Rows from block 2 of a small image flow-matching model, named by matrix and row number. Rows with one number belong to one neuron. Each number is 200 + 30 x the weight over its row's rms, rounded and kept within 0 to 999. All counts start at 0. After the name is the row's rms in percent of the matrix's.
After each neuron's rows are labels from the 100 images, of 14976 (inputs lightly noised), where the neuron reaches its largest size: "top examples" is what is common among them; "patch colour" is the nearest of a few named colours to the mean colour under the peak. Only what is clearly more common there than usual is listed. The data: scattered letters and digits in many colours.
# gate: MLP gate (model.blocks.2.mlp.gate.weight, 512x128), inputs 0-127
# fc1: MLP up (model.blocks.2.mlp.fc1.weight, 512x128), inputs 0-127
# fc2: MLP down (model.blocks.2.mlp.fc2.weight, 128x512, transposed), outputs 0-127

gate.84,101,168,221,166,189,298,125,238,195,228,169,203,166,245,208,173,229,205,170,187,167,175,183,196,163,211,237,197,201,192,181,180,191,237,214,217,201,173,198,230,236,155,224,203,217,215,194,222,183,252,188,223,168,109,214,193,182,194,212,186,170,241,222,167,179,160,176,185,222,163,197,238,163,196,225,237,218,244,243,203,243,171,205,200,215,207,220,232,214,277,148,215,186,159,167,188,155,202,231,229,177,181,230,277,192,198,207,194,187,201,211,183,187,221,181,201,203,171,212,135,231,211,168,186,243,196,251,192,221
fc1.84,115,222,189,181,214,235,190,194,191,213,177,189,184,227,205,204,209,207,253,237,228,250,188,197,168,193,165,205,194,199,189,208,173,225,207,196,207,106,134,237,207,146,163,194,182,246,199,165,163,223,251,171,194,142,201,136,211,177,241,188,201,216,237,236,197,156,197,242,236,185,200,217,148,237,137,232,246,216,250,215,217,136,243,182,247,234,237,196,216,217,170,178,216,152,202,179,169,220,193,184,147,181,149,179,157,216,193,207,195,211,203,200,194,219,212,228,249,190,258,212,201,217,173,202,223,162,222,202,236
fc2.84,109,129,231,270,178,164,209,192,225,216,231,238,223,201,149,239,212,241,150,165,208,209,271,239,206,184,157,214,195,197,188,187,191,214,197,203,180,142,157,189,229,163,239,215,193,207,180,184,208,267,255,223,226,181,223,160,188,209,205,211,227,247,186,173,188,224,191,189,254,170,231,234,242,199,234,200,170,258,168,198,215,169,235,161,204,177,218,196,199,250,234,223,220,166,190,189,215,180,219,199,243,190,186,213,182,142,202,181,210,169,208,228,195,149,204,256,226,230,183,188,191,197,202,187,119,227,200,181,149
top examples: green; black
patch colour: grey

gate.38,101,232,214,144,184,283,136,185,215,186,256,178,206,218,209,170,232,170,214,171,227,169,243,212,171,201,200,224,190,236,160,239,194,208,180,196,177,154,199,210,256,149,228,209,224,211,191,244,183,242,177,207,151,123,191,164,225,201,206,202,193,209,173,193,179,169,221,210,223,191,194,203,221,169,206,248,176,174,182,228,212,151,202,193,185,177,213,257,234,233,127,197,179,214,232,245,192,217,222,199,196,188,229,178,221,218,228,188,216,120,178,161,153,221,188,274,244,196,190,170,224,238,211,172,177,194,187,172,198
fc1.38,089,191,227,230,208,200,174,180,233,169,189,174,165,166,167,239,253,180,234,251,211,238,143,173,166,202,173,207,229,220,244,196,146,227,207,162,186,167,177,193,175,222,178,197,159,129,214,217,205,195,166,194,159,269,217,185,265,183,166,234,169,190,181,228,175,176,196,204,182,260,209,201,162,163,236,197,174,213,210,231,199,202,193,161,217,187,196,166,201,169,189,198,247,209,210,235,197,195,165,262,184,235,127,152,192,201,214,220,210,157,197,182,248,186,235,162,173,223,166,251,188,196,242,241,212,218,243,173,223
fc2.38,087,234,206,218,194,194,204,213,206,198,166,150,174,209,220,213,203,192,151,196,178,188,165,241,232,182,184,189,156,134,216,278,248,174,198,213,249,182,213,214,229,228,250,235,176,145,180,167,228,177,185,212,176,215,201,227,264,212,201,202,217,191,210,118,203,210,223,187,179,151,187,221,167,191,216,177,244,144,207,226,217,247,183,229,212,197,268,189,210,228,182,193,176,170,211,244,189,189,174,197,168,261,220,235,222,225,163,178,209,241,207,211,213,202,179,218,168,217,187,233,170,215,235,93,175,222,209,232,205
top examples: green; black; brown
patch colour: grey

gate.150,071,220,169,153,206,241,212,199,168,186,187,198,173,212,197,159,193,148,224,195,232,231,176,203,219,197,226,199,230,150,212,199,184,143,131,235,197,242,207,266,207,159,230,149,181,200,210,166,190,239,231,179,226,225,218,177,175,242,191,193,186,204,192,206,193,209,230,191,150,152,127,221,192,219,244,205,192,184,241,244,180,195,137,215,188,177,197,193,219,229,245,169,162,201,215,275,159,206,196,236,159,242,183,198,212,231,192,180,203,251,198,176,203,155,272,219,235,200,174,189,186,136,181,247,204,215,233,212,220
fc1.150,095,158,195,193,196,195,185,208,220,209,226,241,186,182,237,184,183,209,195,207,171,258,158,187,256,156,239,182,215,154,219,227,172,186,174,234,149,171,185,198,207,212,202,162,161,157,196,179,223,230,181,196,270,195,247,244,179,239,224,230,251,206,202,230,214,176,215,148,138,186,222,218,199,228,186,213,206,224,140,180,210,157,177,177,244,165,229,231,214,241,208,233,190,253,227,198,223,198,200,207,205,201,207,218,179,227,237,126,211,202,215,183,216,208,256,180,179,145,167,211,179,144,143,213,191,270,196,162,238
fc2.150,087,221,221,254,176,189,210,242,216,162,151,212,208,155,230,172,185,212,243,186,197,195,178,198,168,222,216,182,223,207,187,221,227,182,194,168,189,137,190,224,234,199,220,222,219,164,208,137,245,161,176,191,245,255,194,250,208,292,153,203,154,211,191,216,230,193,181,197,211,220,225,266,212,275,229,251,213,213,204,178,183,153,238,225,199,235,192,186,246,156,177,151,183,231,195,173,229,195,164,234,229,230,229,180,206,252,212,199,210,163,193,234,209,184,140,190,183,149,174,221,209,231,227,183,187,199,184,228,214
top examples: teal
patch colour: green

gate.379,121,193,217,180,252,211,225,234,216,175,171,197,214,201,243,182,207,241,242,186,192,153,188,162,137,263,186,191,208,192,214,195,196,202,207,219,173,177,258,228,194,214,194,199,146,198,202,192,230,177,153,188,218,228,172,185,189,183,167,191,197,204,158,171,182,238,152,182,194,174,137,162,161,206,264,194,225,198,230,231,189,238,169,171,202,202,194,195,186,219,217,208,209,166,173,187,223,188,160,221,213,163,172,280,214,108,216,208,144,228,217,217,240,186,182,267,204,238,207,172,188,152,217,202,207,216,237,269,248
fc1.379,100,198,171,174,230,178,191,197,149,247,215,214,128,230,180,190,239,224,227,193,162,163,160,164,174,184,200,241,220,168,164,212,193,236,205,240,240,175,188,198,180,180,192,171,154,245,248,228,164,193,188,213,171,183,239,207,191,195,200,210,199,144,157,185,229,159,177,198,120,230,183,211,229,220,158,158,185,201,178,230,181,214,223,171,123,206,260,193,223,186,164,203,176,243,194,205,226,165,200,282,219,201,202,214,223,213,197,217,238,160,213,255,241,210,181,180,208,239,191,182,197,218,145,173,233,189,207,231,153
fc2.379,111,247,210,182,177,116,206,246,151,216,182,172,231,207,254,203,195,192,143,193,210,168,190,215,187,223,190,210,154,203,192,194,166,209,185,246,200,187,220,185,146,224,211,158,194,172,107,206,210,219,233,196,100,209,214,168,226,204,192,156,209,178,166,205,220,203,211,184,258,182,204,184,189,224,223,208,195,211,187,174,166,221,187,171,178,220,212,199,200,232,190,265,205,186,274,202,246,207,168,227,201,190,196,166,186,134,252,184,211,197,270,197,191,240,175,219,220,174,204,237,222,218,216,185,228,189,233,208,254
top examples: teal; white; pink
patch colour: green

gate.488,085,206,178,175,196,165,223,238,177,222,191,212,197,183,215,250,197,157,172,200,168,242,197,208,194,211,200,198,225,164,245,142,206,210,221,246,221,185,205,234,235,273,170,180,207,285,188,162,249,197,221,155,191,233,264,215,178,213,243,185,206,165,174,203,209,259,164,221,194,239,168,196,194,190,238,151,178,166,221,168,225,224,214,180,223,231,205,188,126,188,263,214,204,185,174,180,185,201,191,182,162,233,181,178,212,163,241,165,150,223,265,193,223,192,203,160,188,228,177,204,173,175,245,190,182,229,194,250,237
fc1.488,082,102,188,204,254,216,212,220,215,164,201,185,196,209,194,216,193,242,177,187,215,249,180,232,245,250,179,206,184,195,185,175,230,157,210,170,131,193,231,190,196,180,241,224,219,165,188,210,201,192,220,190,178,150,156,181,205,101,237,216,195,222,182,195,265,243,224,183,209,204,260,215,202,173,220,214,227,209,187,209,248,184,183,211,148,197,188,207,209,235,201,212,229,161,170,185,206,219,193,153,169,186,237,189,169,211,212,176,185,229,236,170,197,223,200,278,195,225,194,235,182,180,215,123,231,219,187,224,251
fc2.488,079,166,191,217,219,221,186,131,191,194,203,207,163,194,211,191,168,218,228,217,188,136,203,167,146,230,192,239,231,185,173,156,190,224,201,210,185,206,198,196,213,179,230,158,200,224,194,273,211,230,157,201,248,215,228,217,192,122,237,186,180,211,192,192,196,202,167,194,151,230,195,193,178,200,156,229,213,148,190,144,153,185,193,162,249,190,178,181,158,153,187,158,180,188,178,197,170,186,182,206,181,255,205,218,207,196,232,238,206,200,174,205,203,207,223,106,250,281,189,204,189,237,181,225,248,196,186,261,180
top examples: white
patch colour: brown

gate.132,071,180,189,204,206,222,206,195,183,174,191,168,214,180,156,248,144,175,241,216,242,228,197,167,216,201,214,243,214,151,250,192,209,169,202,210,190,210,210,192,185,151,176,132,190,153,195,189,209,211,175,200,143,253,211,238,155,201,247,211,175,242,212,254,198,180,175,226,203,229,195,183,223,226,142,228,189,233,197,233,217,202,213,129,197,191,185,159,179,216,221,142,172,198,210,228,188,275,220,198,205,289,156,208,170,204,219,201,226,200,241,227,215,164,204,227,204,261,161,252,157,183,226,211,165,183,175,182,200
fc1.132,088,141,224,216,175,196,170,193,227,192,200,215,199,211,156,190,193,190,188,175,195,166,249,206,207,192,231,179,227,190,196,214,190,183,221,185,181,182,198,172,178,180,226,236,197,172,213,176,187,243,227,177,141,259,147,195,263,197,240,149,221,197,224,229,244,221,185,209,205,212,174,183,219,207,224,177,183,165,138,222,256,169,204,165,247,251,200,189,207,179,191,216,230,211,151,143,151,196,199,187,181,227,119,197,211,242,202,196,212,174,196,309,220,203,192,168,198,220,258,198,187,202,252,183,244,245,200,149,184
fc2.132,084,174,211,194,181,207,197,221,247,216,177,142,207,257,197,170,166,157,217,207,224,216,197,185,205,218,185,246,205,225,209,209,247,250,134,197,208,234,187,199,155,211,205,220,234,192,196,203,222,249,222,220,178,216,221,197,211,189,186,181,193,235,219,229,193,202,198,188,137,210,219,135,227,149,194,190,243,287,185,197,188,151,207,196,197,223,267,184,191,239,233,192,206,201,182,240,188,186,217,172,137,248,244,188,155,199,133,191,196,178,177,216,236,267,249,189,214,175,174,209,248,203,120,197,202,198,183,230,194
top examples: white; pink; orange
patch colour: brown

gate.235,073,197,141,219,252,167,201,261,212,229,208,190,188,205,195,202,213,188,220,232,169,220,201,191,162,229,108,247,217,243,207,208,204,167,141,204,191,202,200,158,232,145,203,252,223,211,195,208,228,205,164,196,215,169,205,130,234,155,216,201,210,185,174,229,164,213,150,182,163,223,208,197,226,196,253,206,204,201,217,211,270,154,170,261,173,216,285,235,212,211,212,130,197,215,167,191,246,201,188,240,155,172,237,218,205,195,231,172,215,227,206,174,219,210,175,193,197,210,186,227,193,240,217,222,205,187,223,214,239
fc1.235,099,251,224,225,166,221,191,185,190,168,221,232,156,186,230,200,194,241,163,197,215,221,257,158,137,195,188,177,200,236,157,145,254,186,192,121,169,210,187,185,190,181,198,257,215,197,198,237,207,219,245,190,218,194,162,176,172,236,206,193,189,196,216,190,153,240,205,195,206,141,205,213,180,203,182,191,161,259,164,198,168,177,149,249,179,207,188,225,213,155,196,184,195,179,180,236,154,174,186,202,190,166,169,203,242,171,222,188,165,169,197,202,135,176,190,209,174,214,171,194,240,233,181,245,279,196,198,194,132
fc2.235,092,171,174,197,188,223,210,194,187,238,159,123,185,176,207,260,223,214,247,211,220,189,233,204,137,201,170,203,193,240,218,231,197,192,199,235,222,216,143,181,209,117,239,285,181,209,180,203,213,182,158,146,164,214,174,157,175,205,190,183,203,202,204,236,211,175,165,249,193,208,199,199,206,185,231,198,201,224,204,205,232,205,156,252,80,177,192,212,231,252,207,243,211,212,217,217,205,209,153,223,186,186,211,189,193,193,204,247,215,207,188,177,212,213,217,182,154,166,204,206,175,196,140,166,179,179,175,201,238
top examples: green
patch colour: green

gate.329,082,193,127,198,205,199,229,245,191,210,202,208,220,236,204,211,123,158,207,237,226,265,172,193,234,175,217,180,193,160,191,248,201,179,214,218,175,226,195,190,193,192,223,192,208,218,215,155,193,169,187,216,196,199,212,254,136,204,241,175,185,197,216,242,234,171,226,213,162,238,198,182,233,170,191,205,220,210,259,196,228,197,197,135,249,167,234,174,205,183,208,142,165,225,220,205,214,280,240,221,181,281,146,178,202,219,223,164,238,202,254,202,210,224,184,211,232,226,240,234,175,222,225,160,197,217,178,218,222
fc1.329,094,237,180,206,170,206,210,212,170,192,195,183,234,237,187,183,197,207,268,198,165,162,213,187,199,228,282,146,207,193,153,222,208,235,223,222,174,240,201,203,235,243,212,175,157,207,205,156,221,229,237,175,209,214,200,194,60,164,219,212,244,223,218,190,200,220,193,168,197,181,200,186,194,209,217,227,207,138,141,214,203,171,195,206,227,215,158,208,215,213,224,194,211,190,202,202,182,212,190,154,206,208,133,240,174,236,194,164,231,209,185,251,214,239,210,195,191,169,182,151,195,207,152,224,205,260,178,223,155
fc2.329,084,235,221,179,193,191,187,213,190,150,171,181,223,162,178,165,178,199,184,205,194,210,207,160,254,186,199,220,193,294,202,206,215,245,161,180,177,116,174,287,160,175,208,215,221,209,213,193,207,263,150,163,218,181,189,194,157,198,186,185,133,215,205,254,202,189,191,149,222,182,208,164,204,178,215,177,205,244,208,238,185,151,204,225,215,203,141,188,217,187,230,174,202,147,212,174,183,167,221,179,223,231,213,139,188,251,155,169,199,243,197,156,209,195,197,193,247,231,161,210,183,189,217,198,215,230,189,165,224
top examples: red
patch colour: pink

gate.412,088,161,179,214,181,229,166,215,251,198,141,205,224,193,180,186,244,217,171,195,178,215,221,237,239,194,240,143,132,182,196,172,208,180,206,166,206,169,210,241,198,213,208,236,265,194,241,184,223,194,201,150,198,145,167,183,231,263,207,164,206,207,196,183,222,201,211,251,156,221,169,234,212,224,220,213,124,185,218,167,281,184,180,199,127,198,245,293,205,180,179,218,215,211,198,191,179,183,208,179,251,186,170,183,240,178,189,194,202,180,189,172,146,208,209,176,205,182,210,211,242,227,193,234,200,216,203,186,222
fc1.412,107,221,212,234,205,221,196,256,155,234,177,230,111,174,210,245,179,220,167,187,149,271,163,172,192,190,222,212,194,192,150,192,168,200,173,195,200,188,218,194,176,259,198,175,214,143,184,186,194,265,206,176,229,200,201,219,226,237,225,133,273,209,197,198,213,226,159,211,199,177,204,179,187,228,164,165,219,178,223,196,177,193,184,123,195,200,178,222,172,176,237,205,255,198,180,206,210,160,162,184,214,201,195,203,230,184,194,223,184,206,173,241,170,179,216,153,217,213,224,203,228,184,236,183,267,223,269,197,237
fc2.412,103,181,199,169,201,168,196,218,163,172,225,254,122,202,196,149,182,232,166,194,189,237,157,182,237,190,211,181,216,161,182,238,149,164,184,177,164,171,223,198,191,146,178,234,197,154,225,195,199,195,170,261,200,161,239,188,196,164,165,181,156,171,221,186,157,167,172,197,236,203,188,169,179,175,156,162,162,153,165,244,249,210,173,211,157,217,163,178,166,198,170,205,168,161,212,202,198,251,206,183,191,178,174,173,196,199,200,139,192,183,161,200,241,217,163,189,201,221,165,176,219,184,201,163,137,209,216,138,159
top examples: white; pink
patch colour: grey

gate.322,071,202,191,177,161,213,191,167,133,220,172,184,234,192,192,216,176,208,205,224,178,169,192,186,161,233,213,182,258,202,191,188,215,305,290,298,204,220,206,180,189,204,155,171,159,203,172,199,199,163,153,212,224,136,239,224,184,154,210,184,219,220,203,134,178,200,203,140,196,178,199,185,187,170,248,182,188,194,171,189,180,200,200,236,229,197,238,202,193,228,213,139,181,192,195,231,199,222,185,199,187,222,193,195,189,199,179,188,187,184,211,244,211,237,159,185,187,184,187,167,157,183,171,174,224,235,197,277,190
fc1.322,100,229,225,168,202,203,175,162,181,174,142,185,206,170,183,162,279,254,186,162,213,182,233,200,149,242,182,235,224,204,214,145,203,216,214,187,167,220,213,197,232,233,200,241,163,160,201,242,204,196,233,212,181,197,204,209,235,182,166,224,203,184,176,140,232,207,167,244,218,227,221,210,167,252,227,170,193,224,169,186,221,180,206,310,178,175,155,220,213,195,197,209,237,181,159,207,180,142,185,169,221,152,173,215,200,188,183,214,171,166,191,182,212,198,161,169,194,143,176,143,212,211,209,209,215,163,247,181,154
fc2.322,092,163,191,265,187,227,201,261,184,275,243,188,182,212,222,177,221,177,189,231,185,158,200,215,178,216,239,163,184,206,183,182,218,167,267,201,239,215,183,136,213,198,182,141,181,190,182,242,210,151,224,188,199,246,203,198,251,248,251,193,226,215,182,143,220,195,173,254,174,226,209,214,143,232,163,173,216,205,204,168,171,191,205,226,201,235,223,202,206,205,214,217,172,178,184,229,153,199,179,218,179,217,182,254,213,165,232,262,213,235,180,202,224,157,166,179,174,198,276,216,235,189,176,223,214,213,212,228,162
top examples: green
patch colour: grey

gate.35,097,211,219,202,182,285,184,246,173,197,205,212,162,193,283,231,210,206,236,208,222,178,263,176,167,226,155,227,177,243,231,201,147,240,215,202,182,225,204,184,231,277,190,219,154,211,166,224,222,196,180,194,190,225,166,211,170,172,203,214,220,207,159,194,168,237,189,190,251,211,235,214,163,208,202,224,275,161,192,212,192,208,218,219,249,192,123,213,184,198,195,171,215,184,238,231,247,182,232,226,194,209,194,221,179,193,202,242,193,199,146,179,228,201,163,203,213,164,170,164,166,180,178,203,124,227,182,170,204
fc1.35,105,124,191,192,212,176,215,158,245,173,188,219,265,187,170,225,183,163,218,160,174,187,210,230,208,186,226,203,169,129,229,218,186,194,191,220,124,177,176,197,139,156,230,222,212,228,214,174,236,185,209,213,246,211,172,180,218,227,184,178,224,211,223,207,277,182,237,235,169,242,209,167,294,222,166,191,164,221,158,253,208,237,200,187,187,187,218,208,184,191,201,161,191,226,221,155,175,239,217,194,204,221,184,250,192,211,138,220,192,214,189,228,223,227,222,229,196,255,250,195,193,216,181,198,188,184,186,200,161
fc2.35,108,234,228,123,189,234,157,207,184,222,196,225,193,191,202,173,157,220,108,228,216,205,186,195,202,177,216,172,236,213,202,231,191,172,201,172,189,170,223,192,141,157,188,133,210,182,206,213,172,189,215,223,223,193,255,189,171,182,203,213,174,230,263,171,196,186,135,201,190,202,223,142,246,219,214,173,143,183,194,249,220,181,156,183,166,228,149,221,212,242,201,198,216,221,178,158,199,162,169,207,172,193,158,197,199,165,192,223,191,156,183,198,240,194,213,245,217,231,196,165,167,192,160,168,202,220,187,172,112
top examples: green; black; purple
patch colour: grey

gate.509,107,163,249,187,197,214,159,201,163,243,216,206,212,215,206,218,182,230,117,200,177,191,222,191,166,239,185,228,228,231,186,229,200,204,240,216,236,229,192,259,160,236,166,206,202,266,206,201,179,216,186,244,163,155,189,137,177,201,193,166,219,248,148,160,167,183,162,212,229,181,157,190,174,239,243,193,216,185,192,209,199,236,219,182,224,206,233,190,191,281,153,213,220,144,185,227,205,149,235,215,162,157,189,209,172,219,185,218,167,216,190,173,209,226,203,257,178,173,195,134,207,222,229,211,170,171,234,177,182
fc1.509,125,210,153,201,188,191,203,233,188,190,256,202,222,175,171,182,205,189,213,178,147,165,186,193,205,183,138,127,198,217,209,136,207,266,230,211,174,132,211,198,249,159,205,248,187,193,201,206,239,208,150,186,216,195,219,228,241,213,177,259,211,158,198,186,192,221,155,194,166,192,199,195,233,209,156,174,177,233,216,202,207,220,202,239,163,173,246,166,178,205,272,238,204,219,173,162,191,208,206,194,235,244,250,248,227,145,247,198,217,165,187,211,233,190,198,172,186,222,227,251,169,222,253,174,220,175,205,217,230
fc2.509,104,324,162,138,214,251,192,202,196,209,158,163,212,161,272,167,179,164,229,231,209,196,157,189,201,191,163,169,169,260,217,207,193,241,205,206,240,174,204,224,167,147,146,156,188,187,188,186,192,176,138,170,241,208,216,209,156,209,194,210,179,201,195,175,238,144,183,155,160,169,202,206,204,221,224,190,211,193,201,215,199,215,180,265,193,235,163,171,213,185,192,206,194,235,193,161,140,200,199,197,170,227,185,185,189,235,208,204,217,207,155,234,221,236,210,173,226,224,179,234,217,204,200,173,213,237,206,227,223
top examples: green; brown
patch colour: grey

gate.145,106,221,217,209,185,236,157,238,207,194,214,212,234,202,225,242,200,228,178,148,152,220,210,231,135,279,196,198,219,241,187,171,176,228,263,232,260,225,213,212,198,245,148,229,170,232,186,247,220,220,197,193,234,185,243,186,217,217,215,152,192,144,203,176,205,261,198,242,255,214,175,185,194,222,237,152,207,195,219,161,212,230,164,195,192,193,222,217,195,205,219,207,234,192,199,175,208,151,177,254,222,151,218,216,244,199,195,122,202,162,175,202,207,167,178,197,170,184,183,179,186,218,262,212,204,173,246,196,226
fc1.145,106,232,188,220,156,208,204,166,260,154,209,212,220,194,197,229,196,180,200,141,202,193,203,262,215,197,172,166,180,197,210,230,161,203,203,204,200,210,188,196,147,190,177,186,203,164,180,234,244,243,185,198,264,230,220,199,204,174,241,146,240,183,254,239,160,197,190,190,210,191,237,201,212,266,165,188,196,171,203,170,206,186,190,102,224,225,130,213,180,176,200,242,201,238,206,186,179,207,170,217,206,139,207,232,213,237,182,190,241,199,160,173,253,202,193,170,131,172,160,160,178,182,193,231,205,243,185,163,175
fc2.145,106,222,236,190,242,175,205,181,181,203,191,153,178,188,268,223,171,188,197,178,197,244,184,264,192,205,134,211,229,159,190,212,126,164,195,167,196,206,253,204,149,185,177,166,170,222,201,196,181,195,186,178,178,247,209,192,225,224,178,206,239,151,243,236,158,179,214,248,247,191,172,135,227,152,207,169,166,200,241,202,222,216,163,154,174,231,194,219,193,226,166,192,193,214,171,184,220,194,190,203,256,176,186,182,226,151,223,248,223,189,215,147,170,164,232,175,131,230,176,163,210,221,173,227,177,192,205,182,215
top examples: white; pink; orange
patch colour: grey

gate.112,098,179,223,173,130,229,157,174,215,189,180,183,258,211,196,226,223,205,135,144,186,173,221,225,220,189,232,205,153,200,197,209,192,214,237,212,223,210,193,216,241,196,205,228,215,246,223,225,221,184,220,233,165,185,214,179,230,238,174,170,217,135,199,192,212,183,206,211,201,234,209,256,215,256,186,222,179,183,215,176,271,221,163,228,187,238,171,217,198,207,171,278,171,229,196,144,158,173,213,228,233,168,213,214,225,217,190,177,240,197,190,150,189,213,120,179,201,160,154,151,230,210,198,231,186,185,246,157,221
fc1.112,108,189,177,225,223,165,184,179,193,263,221,158,210,236,207,181,175,161,208,232,237,188,243,196,208,153,173,190,135,221,205,217,163,217,166,164,166,188,167,161,170,167,207,228,179,219,229,169,193,170,182,249,190,199,169,196,209,150,181,238,149,205,235,222,169,186,276,231,185,199,281,220,201,159,206,190,154,249,186,209,171,198,187,231,223,189,190,203,243,175,185,144,190,227,252,226,170,222,215,198,149,223,200,172,180,237,221,199,234,194,184,158,208,243,218,241,249,177,242,227,207,244,201,191,186,206,135,182,182
fc2.112,100,239,191,190,157,221,212,211,255,218,189,224,194,192,162,155,211,215,226,220,170,161,174,207,163,238,246,244,216,242,203,210,218,209,197,193,229,221,146,168,199,241,242,219,199,215,250,187,225,207,221,221,162,174,198,183,152,235,235,229,216,167,174,215,196,150,195,216,136,212,230,230,193,201,210,210,253,201,203,248,151,171,197,210,198,104,217,204,177,162,191,242,202,239,247,157,210,207,195,197,179,247,168,205,164,214,221,181,182,271,229,248,230,214,225,198,245,186,178,208,205,231,145,205,229,174,193,236,254
top examples: teal
patch colour: green

gate.367,130,179,156,203,204,200,227,222,217,119,135,191,223,204,209,203,177,196,190,213,215,215,162,220,154,228,228,198,228,150,235,160,241,197,214,235,229,201,229,227,187,195,195,235,171,193,226,226,213,176,188,128,235,236,228,206,167,193,213,141,230,204,184,188,192,214,163,210,203,216,171,187,187,179,187,169,225,218,271,198,219,198,247,185,217,186,241,181,170,207,250,163,242,144,141,199,210,207,204,173,220,177,171,205,202,139,218,175,150,225,224,220,221,197,177,163,205,253,195,228,203,152,171,203,271,226,241,269,211
fc1.367,093,227,217,171,201,202,219,196,180,245,160,193,246,127,203,173,238,199,155,147,174,237,159,139,228,200,196,198,197,179,205,151,259,163,216,222,198,212,198,192,217,176,201,151,231,181,155,189,216,193,214,181,172,228,180,147,190,204,245,206,224,224,195,196,246,186,180,168,170,166,218,223,196,175,235,187,124,220,140,205,241,217,185,195,125,238,118,238,175,179,216,217,173,189,246,210,239,200,229,179,194,192,215,218,183,205,188,200,124,188,216,194,141,231,200,240,186,188,213,216,192,214,185,210,213,200,258,204,190
fc2.367,087,186,222,195,170,255,177,206,153,204,189,114,169,233,255,235,216,203,207,197,186,149,228,209,223,186,190,237,192,204,206,192,184,206,176,191,178,232,219,224,208,190,198,204,198,158,181,250,180,264,109,207,173,220,206,260,181,229,242,217,159,197,206,147,195,173,255,155,255,211,209,218,151,185,231,190,205,189,205,219,185,215,228,176,199,184,188,192,235,212,175,209,211,184,188,212,182,193,188,165,236,209,179,204,210,283,226,200,217,204,207,232,222,252,163,178,182,203,225,188,249,217,188,175,274,241,204,280,209
top examples: white; yellow
patch colour: black

gate.355,071,170,169,192,214,185,244,234,229,216,251,217,197,242,187,227,123,144,205,246,200,260,169,201,226,194,243,127,216,146,230,212,203,209,215,218,164,217,152,217,187,248,194,143,207,214,207,205,198,162,189,197,223,237,229,239,196,181,203,139,219,203,247,226,219,206,201,172,202,235,202,254,225,194,171,215,218,206,218,190,207,241,221,179,225,203,242,150,172,200,229,178,203,214,231,183,204,266,218,199,181,251,155,188,197,204,221,184,208,238,262,206,225,226,215,179,216,234,205,221,151,198,267,179,169,230,156,191,236
fc1.355,087,107,187,234,175,230,203,216,156,223,177,221,175,165,218,213,195,204,219,220,204,205,188,199,208,113,296,239,210,245,170,169,169,240,223,211,225,227,264,206,189,158,217,195,196,190,178,214,175,173,227,246,149,175,215,200,195,246,173,231,203,231,197,146,174,203,213,195,158,216,214,217,220,255,182,191,224,176,203,208,246,199,228,257,215,145,163,204,182,216,207,219,219,198,212,216,209,190,159,152,146,225,247,200,179,189,192,199,224,210,166,182,182,225,247,240,203,198,188,188,193,149,189,175,169,169,211,147,219
fc2.355,082,206,155,208,173,170,221,180,174,238,134,211,255,223,217,210,196,217,215,200,209,164,157,178,230,226,171,172,194,169,231,176,231,204,255,209,222,140,186,221,171,214,194,259,173,185,208,175,204,251,149,224,199,261,177,171,224,236,169,196,175,186,176,266,219,205,165,171,160,215,193,173,200,261,219,223,205,195,193,173,115,220,161,165,191,207,187,204,199,180,160,209,223,217,209,147,182,215,195,234,202,210,217,202,236,207,251,206,179,187,263,223,166,208,166,214,199,129,239,181,164,224,229,219,182,212,164,256,205
top examples: teal; white; yellow
patch colour: green